Weights of a small segmentation model.
Model: 2.99M parameters, encoder arch vit, encoder norm layernorm, encoder activation gelu, encoder num experts 8, encoder layers 6, decoder norm groupnorm, decoder activation relu, decoder widths [32, 64, 96, 128].
Rows from block 5 of the encoder of a small segmentation model, named by matrix and row number. Rows with one number within an expert belong to one neuron, the router's apart. Each number is 500 + 40 x the weight over its row's rms, rounded and kept within 0 to 999. All counts start at 0. Numbers have three digits each.
Before each expert's rows are labels from the 100 images, of 14848, where the router gives the expert most weight on average: "top examples" is what is common among them; "lies over" is the class under the peak. Only what is clearly more common there than usual is listed. The data: rendered roads seen from a driver's seat, with toy cars, trees and houses.
# router: slot weights (encoder.blocks.5.mlp.router.weight, 8x160, trained with AdamW), inputs 0-159
# up: expert up (encoder.blocks.5.mlp.up, 8x160x160), inputs 0-159
# down: expert down (encoder.blocks.5.mlp.down, 8x160x160, transposed), outputs 0-159

# expert 2
top examples: vehicles: two
lies over: truck; car
router.2:481444575508571531415532520519489576461458523512512461444487493530519438541498495539478482528543489486509565480458549538507545552548484459503525523464445542538525515461547563553491496545519444472500492445463530507469481446567509571416527517515496507551561543532469543463541464528459522440440516506477496477556513490488518553533432488473488462498431533537484560441517460455569461493531489516537534543562555492510493465522465442502554540498495440513426511477557494447546528562603584
up.5:485552463485499521451436513535564495498503486500553524570567500514511462487439568495479477516464535480469512478462441452445615531544475522483511574489498589462443472613507546590548493465463467527513440455506511474494469499484515445573517514499525523492558496476468516386517484547451523468519577476506540543528468464519542519502503440527527522500483455522490563482494480385490466438495549487439567510501487504404489516529484536513518450441511502546454493517481486513551469496434516
down.5:472539554509524526476490497485472449542465469479453436434409522421541599538497501526524562477496518532495479504513536556524491560502438540515481517494523444538476508503504472436548485489452562440507549529481543592534548480537480530518502451552475522491492481538495459472518524500522512493470457440471484488497545455499467403513497488477521531474477516474544418508444482568534465478586495511529450499526563496529534480418405517479478546592512448444577563471538485464485522468579438

# expert 3
top examples: bends left
lies over: verge
router.3:445511478515552533447449503456517478533496531434529419527574442422537532519547485490435408509533493514517425400505555499461517573454469462518556518575493542485504524478474393458471482478480467521485521473436445542470481458519523507483453500513565499498486574542495513445453461474503491514442502474477549490441550538433497553476540565473507493554422471493501490466417528555455510460448486491540555518517461485498426528531541548525488554505500544519465491505467545534545565496475486
up.9:483469435497539485514526481463452474563446512505475446500421487525492522518547470564427473475496439470458501528532458465558532473545428538574509591536452493505507508527505503501493577546531462489450483456463453526516550506470519472539470503462492501403540521522511470503514554503514551493460459454484466529451551449463517541448490519491488459465518600546538491504557524466506515534477503531517531471452436452485468530524570446535626514526464480490530417533599505499436575446497528
down.9:484478592459459536549514518532597606483521458513510511488566492534462485456511449409498503474499546509434511437440478570560475567518549525417440452473445457507441544480485606525503512456484474525504523494558553465523461461527481529476486504522588489481496509459531495557541504513505502513504547575535522542501451548507523469565491448475463437518512420442464466568511509491541544530477500566496479513482455524508487436483450506489445512522519450506463464418444507549529489511498483

# expert 4
top examples: crossing stripes; double yellow line; straight; vehicles: zero
lies over: road
router.4:445495519543454556522522492564499476531499527491513461521424599532536465531521435511539452487528511450547484513450465515484533461481490502509533455481435453555574527533465430533518519556540495524543550481402514507473553499488517495487513482486528464512514450474547556459493517490516501537486450500462464526497501466563472446504443557523493454442406578547565507459463505414449446451490460427464492494433565553499547461530464455482474421500573511511526514528530536554487545515497407
up.5:436485520496563567459491458507417494502435540473548530469515458482519523569542540521465578513502481531502564531496491497502516601512511511495544538494581474485512504468513517523602522490451443514517505495464546446508528461460464405557490499500463453495478585520547543528502486465505535386451486573510419538436498521489436469524494474483467515503514371555505450454500463518525490546506528517496466525484514485554508441444496503438510584539509474504566494487432473448480482523517527
down.5:504462491444540526521519449535483523473442567470488511464556477495540548488521458519428526500550564505524521499505468524428509584452537476561447516462522526433514497502514480516532541438425489488548534424392523519511465447431565495566526498539447509508473526534571541471516504460429506534435524515518517505430432489487510525504495474435533485566491445537504499511518507482499478495535597479486475532519500551493449534526454518522492503604514397539489475519419460544570438513465501

# expert 7
top examples: line: no line; vehicles: zero
lies over: road
router.7:452534453445488574547554561539522538552526540562504470490455502522494546490506542549473508529438538546549533542446549507448477504466457491422549475478500505485528575542483492562487482535511457543489538440552541476495471415500469504476573391533463468496439420532511485541544497471467441467515533509494451526551447491533433462464555482507555520432522465450468436485476457508533493437570498549504476509469481546473519507560521474466466444476561454524427555529449566479487497527508530
up.9:484518516489509555507494434458496410492517527487519503481438514552456496500486536475574500512421449437449508531535432488487557469434542515497475458474517574507548434487467536436559495506500534531522550483474409561481586535524563493451518459517535502558505493486493523547473507530503481538481514547524568551483510487526491421525497539437546544564514550492470460600478529481470494522516496439440516586449520473438468494498475493472466451526470436498470495490577427605514509496549463
down.9:522486465515457504525575544517477562481527517519516445527539522402521553481559528520507499460538521485462502524503511508501444445563450564498515523534441533492483514513524493531498484493480544439485457498472515565506426500514474465463437512506501458512506489513438432533459485548431528484556464407461419500480446532527505580546554534525399488442499456557509522445505458454481488491466448550575529435564523538521555546484453523537518481482521482458548487536517623476549521483429452